A small contrastive audio-text model, trained from scratch: encoder arch transformer, trained on melodies that start on their tonic, played by one synthesised instrument.
Rows from block 4 of the audio encoder of a small contrastive audio-text model, named by matrix and row number. Rows with one number within an expert belong to one neuron, the router's apart. Each number is 128 + 24 x the weight over its row's rms, rounded and kept within 0 to 255. All counts start at 0.
After each expert's rows are labels from the 100 clips, of 14976, where the router gives the expert most weight on average: "top examples" is what is common among them. Only what is clearly more common there than usual is listed. The data: melodies that start on their tonic, played by one synthesised instrument. In brackets: how many of the 100, against the usual share in percent.
# router: router (encoder.blocks.4.mlp.router.weight, 8x256), inputs 172-255
# gate: expert gate (encoder.blocks.4.mlp.gate, 8x256x256), inputs 172-255
# up: expert up (encoder.blocks.4.mlp.up, 8x256x256), inputs 172-255
# down: expert down (encoder.blocks.4.mlp.down, 8x256x256, transposed), outputs 172-255

# expert 6
router.6 [134 141 137 186 118 138  97  77 108 101 164 144 149 141 100 150 116 115 113 184 100 110 149 178  81 128  84 116 161 106 133  98 149  85 108 123 154  90 147 144 103 124  95  73 109 131 141 128 137 200 116 131 164 126  90 148  95 104 115 136 133  93 102 113 141  81  86 106 135  93 153 107  87 152 120 142 123 140 132 141 121 119  82 166]
gate.0 [156 126 135 107 138 134 147 109 135 106 135 115 163 142 113 108 113 129 134 131 150 150 183  80 180 162 131 151 152 120 144 131 153 130 138 139 140 113 123 115 133 112 123  82 139 123 119 126 145  92  97 110 142 118 135 116 134 129 130 110 107 183 109 130 106 121 178 105 113 178 129 120 126  99  81 119 179 112 156 150  93 145 128 125]
up.0 [109 132 118  98 126  89 170 147 100 117 147  88 116 107 104 130  85 157 124 126 151 108 136 101 102 162 102 135 148 135 127  82 130 136 177 140 167  98 143 115 178 136  93  82 167 105 131  99 164 161 152  86 134 129  80 140 108 111 100 118 160 124  99 133 141 111 128 107 108 170 113 133 123 155 107 128 173 156  90 133 129 133 141 126]
down.0 [133 102 109 157  97 117 138 129 123 110  80 137 155 139 119 134 122 138 100 120  89 138 117 158 133 134 110 150 115 128  99 119 156  99 156 106 140 120 138 139 131  85 128 161 110 118 150 108 132 176 163 118 122 138 121 136 151 126 174 144  94 109 133 160 136 104 137  95 127 112 134  74 130 117 109 119 155 155 130 115 137 106  91 160]
top examples: the note D (98 vs 39.5); tonic: D (59 vs 8.2)

# expert 5
router.5 [115 144  95 140 115 114  87 121 145 120 106 153 155 141 110  95 176 102 155 163 190 142 141 107 121 108  83 157 166 114 119 123  83 128 106 116 129 135 159 119  97 100  91 112 117 123 181 118 148 144 159 156 116 151 150 101 100 131 153 167 155 108 151 143 112 128 141 165 114 128 115 148 109 117 141  92 124 118 146 109 101 102 105 124]
gate.0 [124 129 198 179 130 142 141 104 132 121 113 163 138 106 126 155 120 115 137 111  71 113 169 111 125  74 120 124 113 119  81 130 129 134 121 108 149 103 137 147  83 141 138 164 124 147 172 136 153 160 210 107  92 144 176 134 135 175 130 132 154 127  82 156 133 102 122 161  78 166 149 111 198 129 150 161 137 156  95 146 113 141 131 142]
up.0 [ 91 132 149 107 134 110 136 126 153 131 140 114 136 116 115 102 109 154 113 157 172 154 118 143 138 110  94 127 165 144 133 113 125 102 100  92 167 165 126 112 134 142 123 129 155 131 119 169 149 133 106 126 116  97 139 111 128  85 164 106 155 133 165 158 119 136 154 157 144 121 141 134 117 130 113 115 127  74 118 110 105 179 141 127]
down.0 [126 116 149 126 108 110 122 119 156 158 139 134 107 148 130 124  89 126 157 131 131 129 142 161  75 107 111 141 122 118 124 124 168 141 167 165  98 114 124 127  97 108 115 120 133 130 116 194 116 114 139 153  99 150 134 135 139 154  95 123 117 107 159  99  93 125 135 103 126 138 101 130 112 141 113 143 156 123  92 110 136 168  93 128]
top examples: the note G (100 vs 40.8); tonic: G (69 vs 8.1)

# expert 3
router.3 [ 79 118 112 120 133  73 117 183 123 152 122  97 109 122 117 131 127 105 130 103 120 146  98 149 128 122 102 136 158 153 116 130 102 108 159  99 117 130 150 103  88 158 138 168 105 153 125 111 122  94 131 145 138  85 179 149 130 137 152 115 124 129 101  96 132 136 103 106 149 123 139 158 159 135 137 108 186 108 170 119 137 150 143  99]
gate.0 [133 133  97 134 169 124 150 143 108 165  95 109 119  96 139 139 127  97 166 140 139 101 134 109  94 194 145 146 131 168 148 119 105 168 144 111  89 113 180 139 120  72 128 115 144 160  81 162 159 133 125 142 120  64 135 128  88 146 119  89 122 107 137 150 146 151  94 181 141 101 133 118 117  97  61 100 122 120 125 175 157  91 118 128]
up.0 [114  79 118  97  98 107  80 100 133 146 144 124 154 120 124 147  87 117  87 144 113 189 113 110 122  96  82 129  96 121 137  95 141  90 113 125 140 154 140 161 174 138 110 153 115 167 158 159 127 132 128 119 136 108 167 127 136 150 146  90 183 123 113 127 128 104 148 121 138 115  99 110  48 108 105 107 130 165 123  87 160 115 125 105]
down.0 [147 130 134 129 121 109 140 173 128 129 162 103 117 157 140 159 103 167 112 121 141 150 129 117 171 164  93  92 147  93 136 148 108 139 155 173 110 114 131 142 122 139 145 155 113 125 143 158 105 107 108 124 110 150 140 133 101 152 132  63 168 134 139 138 132 158 184 127 137 204 143 127 129 120 125 117 143 140 102 125 145 119 137  94]
top examples: the note C (100 vs 41.1); the note A# (84 vs 40.5); the note F (67 vs 40.3); tonic: C (58 vs 9.6)

# expert 2
router.2 [107 144 100 120 157 125 139  84 127 148 122 154 157 150 131 134 136 100 114 157 130 151 139 133 119 149 118 134 129 112 105 111 112 127 129 122 167  95 132  85 135 146 109  97 112 103 123 148 142 165 150 120 106 111 133 139  93 105  88 129 113 143 104 118 136 120 145 107 129 139  97 157  90  90 125  93  81 167 105 159 139 115 134 137]
gate.0 [115 111 140 124  97 143 126  89 142 140 187 177 142 148 158 114 128 178  83 101 170 144 119  85 138 106  99 122 116 197 109 139 157 131  96  97 140 119  89 102 178 141 142 152 151 160 159 120 138  64  80 127 129 110 119 148 133 121 114  98  94 122 115 102 119 108 114 136 111 114 112 144 135 145 136 126 134  98 178 122  95 115 113 151]
up.0 [124 104 175 106 142 132 124 123 106 164 131 136 109 138 113 133 130 112 156 126 122 149  92 149 126 112 131 111 120  97 122 136 110 175 115 107 108 127  99 111 150 161 139 159 127 106 109 102 111 162 138 103 174 137 137 122 100 131 152 161  93 138 111 102 150 133 101 164 158 105 112  94 106 117 142 127 142 122 130 127 107 110 155 154]
down.0 [155 134 112 146 126 112 138 125 151 132 144 105 130 150  68 112 141 119 100 125 124 130 140 119 168 141  83  99 142 142 135 139 121 139 144 102 163 161 149 109 158  80  95 103  80  82 136 176 172 120 105 152 105 126 151 173 100 151 112 123 118  90 176  90 145 134 172 169 125 120 143 139 133 120 117 109 111 154 122 131 115 133 123 107]
top examples: the note G# (75 vs 40.1); tonic: G# (44 vs 9.2); bass guitar-like (39 vs 5)

# expert 0
router.0 [106 114 105 151 166 110 163 118 130 136 130 136 143 136  98 103 135 130 118 143 112 148 130 119 145 114 117 133 124 145 134 121 146 121  89  94 118 120 159 141  96 109 124 141 120 137  92 165 154 115 126 148  70 140 103  96 175 170 125 147 137 135 146 164 114 160 116 145 188 128  95 147 116 115 129 149  80 130  98 130 102 141 159 125]
gate.0 [149 137 148 122 145 131 106 152 123 102 135 128 109 113 149 153 104 173 133 111 130  88 134 123 107 114 144 139 136 164 113 145 159  60 137 149 118 122 113 115  81 109  82 142 108 157 134 152 121 117 141 112 156 132 120 111 141 145 111 127 120 134 144 160 138 152 148 113 113 115 144  89 160 142  72 115 122 136 129 141  88 120 119 102]
up.0 [127 151  87 119 128 163 138 138 190  75 181 134 125 116 142 103 135 120 125 141 110 109 143 119 130  80 149 102 127 164 114 173 153 125 122 104 136 102 120 112 101 139 133 131 141 105 118 114 169 132 124 129  94 122 176  96 130 115 135 149 118  91 119 111 163 109 150 102 104 142 189  94 118 120 159 151 155 136 103 106 134 112  73 139]
down.0 [100 160 139 126 108 115 113 156 121  93 114  70 115 128 153 130 108 140 173 133  99 152 123 134  74  94 129 120 110 120 130 134 125 162 132 126 105 170 144 102 150 142 173 134 151 148 179 143 110 128 110 127 157 165 150  87 112  69 133 106 141 111 110  81 132 151 111  80 111 126 120  77 152 147 112 157 133 162 114 109 131 126  64 144]
top examples: the note B (100 vs 39.7); tonic: B (84 vs 8)

# expert 1
router.1 [131 149  78 128  89 119 109 145  94  99 150 162 136 123 112 116 162 159 153 156 135 155 118 138 126  80 125 153 151 135  99 113 116 128 107 138 122  76 149 128 115 123 111 110 158 135 129  89 130 145 126 132 116 132 125 125 158 120 142 120 116 146 121 105 103 137 142 125 142 136  78 136 112  92  91 119 118 179 136 150 147 108 149 137]
gate.0 [ 84 166 165 164 134 143 137 169 170 127 124 165 150 109 113  87 112 149 187 124 101 162 139 104 122 128 133 112 156 137 144  98 124 155 151 119 107 141 127 109 101 153 107 157 133 117  98 127 147 114 113 154 102 116 105 124 106 153 160 124 154 110 113 140 126 142  93 147 128 114 102 180 172 118 171 151 140  92 170 134 184 119 135 125]
up.0 [111 175 108 131  85 128 129 129 117 144 137  98 192 171 128 111 136 136  52 142  75 135 120 121 167 171  81 159  89 120 122 125 134 151 127 113  93 139  98 106 127 116 134 116  92 126 104 122 148 129  85 156 126 127  83 114 159 119 117 139 125 117 151 118 104 157 135 138 156  81 114 115 130 121 107 105  90 108 117 107 158 140 133 133]
down.0 [112 137 132 118  94 126 116 169 117 123 163 185 135 110 135 132 157 138 152 165  99  83  99 129 187 136 109 160 106 147 122  88 105 146 155 119 152 126 133 122 105 120 110 110 112  92 146  98 103 127  83 146 163 109 135 128 129  93  94 112 107 131 134 116 104 141 150 155  87 135 173 194 143  79 107 104 113 115 101  91 155 156 153 126]
top examples: bass guitar-like (61 vs 5); tonic: C (25 vs 9.6)

# expert 4
router.4 [142 106 154 155 128 130  98 101 146 141  81 111  89 117 156 133 144 113 114 141 120 120 130 160 209 115 152  94 109  91 113  95 113 156 148 167 129 142  80 160 168 134 146  92 150 166 129 103 137 140 123 101 145 134 135 159 118 128 135 122 121 133 137 110 109 116 130  93 129 116 160 121 141 112 129 154 101 130 136  91 137 134 124 126]
gate.0 [122 121 144 131  97 175 101 101 150 124  92 160  75 150 157 145 144 125 114 107 156 110 168 130 197 119 110 121 128  69 125 152 159 119 120 129 129 126 141 149 128  78  84 173 130 111  69 148 127 117  95 146 134 140 158 117 106 133 166 137 167 137 126 173 166 175 121 137 146 133 134 154 140 156 149 141 132 126 132 119 104  76 123 111]
up.0 [110 113 142 126 108 133  65 147 129  98 102 130 156  90 161 176 119 128 101 143 114  83 127 139 175 161 115 123 137 124  97 178 124 136 141  79  85 131 121  92 110 155 138 172  91 123  77 126 133 126 100 129 145 126 158 161 164 143 105 113 142 140 117 131 137 133 115 115 105  85 127 145 122 166  69 154 112 127 149 128 144 135 122 111]
down.0 [119 122  85 112 130 152 101 136 128 123 144 125 139 112 115 140 178 128 138 104 103 160 148 151 113 152 126 153 107 100 143 113 187 109 149 120 101 112 146 170 173 139 177 153  84 143  99  83  99 121 128 155 131 113 136 135 141 115 130 112 123 101 108 117 136 114 128 110 118  75 171 120 120  88 177 171 124 105 154  93 142  95 113 161]
top examples: the note D# (98 vs 41.3); the note C# (78 vs 39.7); tonic: D# (63 vs 8.2)

# expert 7
router.7 [109 150 136 134 136 138 132 110 113  97 137 148 131 145 134 149 143 116  98 151 121 135 126 140  93 136 111 116 121 107 146 132 130  96 106 138 123 127 143 107 113 107 104  92 120 100 142 150 110 130 122  88 155 114 126 155  82 120 115  81 119 140 161 152 163 135 137  83 107 113  86 112 168 124 132 105 134 162 148 158 143  99  90 154]
gate.0 [119 153 124 175  97 164 126 138 149 142 117 115 130 161 129 150 110 159 149 119 159 141 136 160 132 113 186 142 112 152 124 131 169 155 171  84 145 114  97 134 132 102 152 111 179  96 117 134 163 137 168 115 105 140 134 166 129 164 104 149 124 176 147 122 157 147 117 120 146 114 111 139 101 143 157 105 132 140 157 106 158 121 132 181]
up.0 [113  84  92 114 128 180 152 154 128  96  82 101 121 123 125 142 120  97 148 100 120 116 106 171 125  94 120 153 125 116 139 131 145 102 175  93 177 120 154 114 146 135 135 128 126  97 130 123 121 122 178  91  89 163  98  86 143 104 115 150  99 125  83 130 113 161 162 144 135 116  85 148 149 163 158 135 147 136 115 130 104 110 139  93]
down.0 [127 110  97 130 120 121 164 125 103 133  79 170 153 119  94 154 121 129 125 122 130 136 148 138 162  82 122  89 190 158 153 102 107 147 111 116 106  84  89 118  76  88 109 166 151 117  94  85 121 136 144 129 150 111 107 148 115 168 102 165 116 137 112 113 117 177 122 125 124 111 124 144 126  84  93 116  50 136 141 140 104 131 124 144]
top examples: the note E (74 vs 39.9); harmonic minor (30 vs 12.5); tonic: E (29 vs 8.3); tonic: A (25 vs 7.7)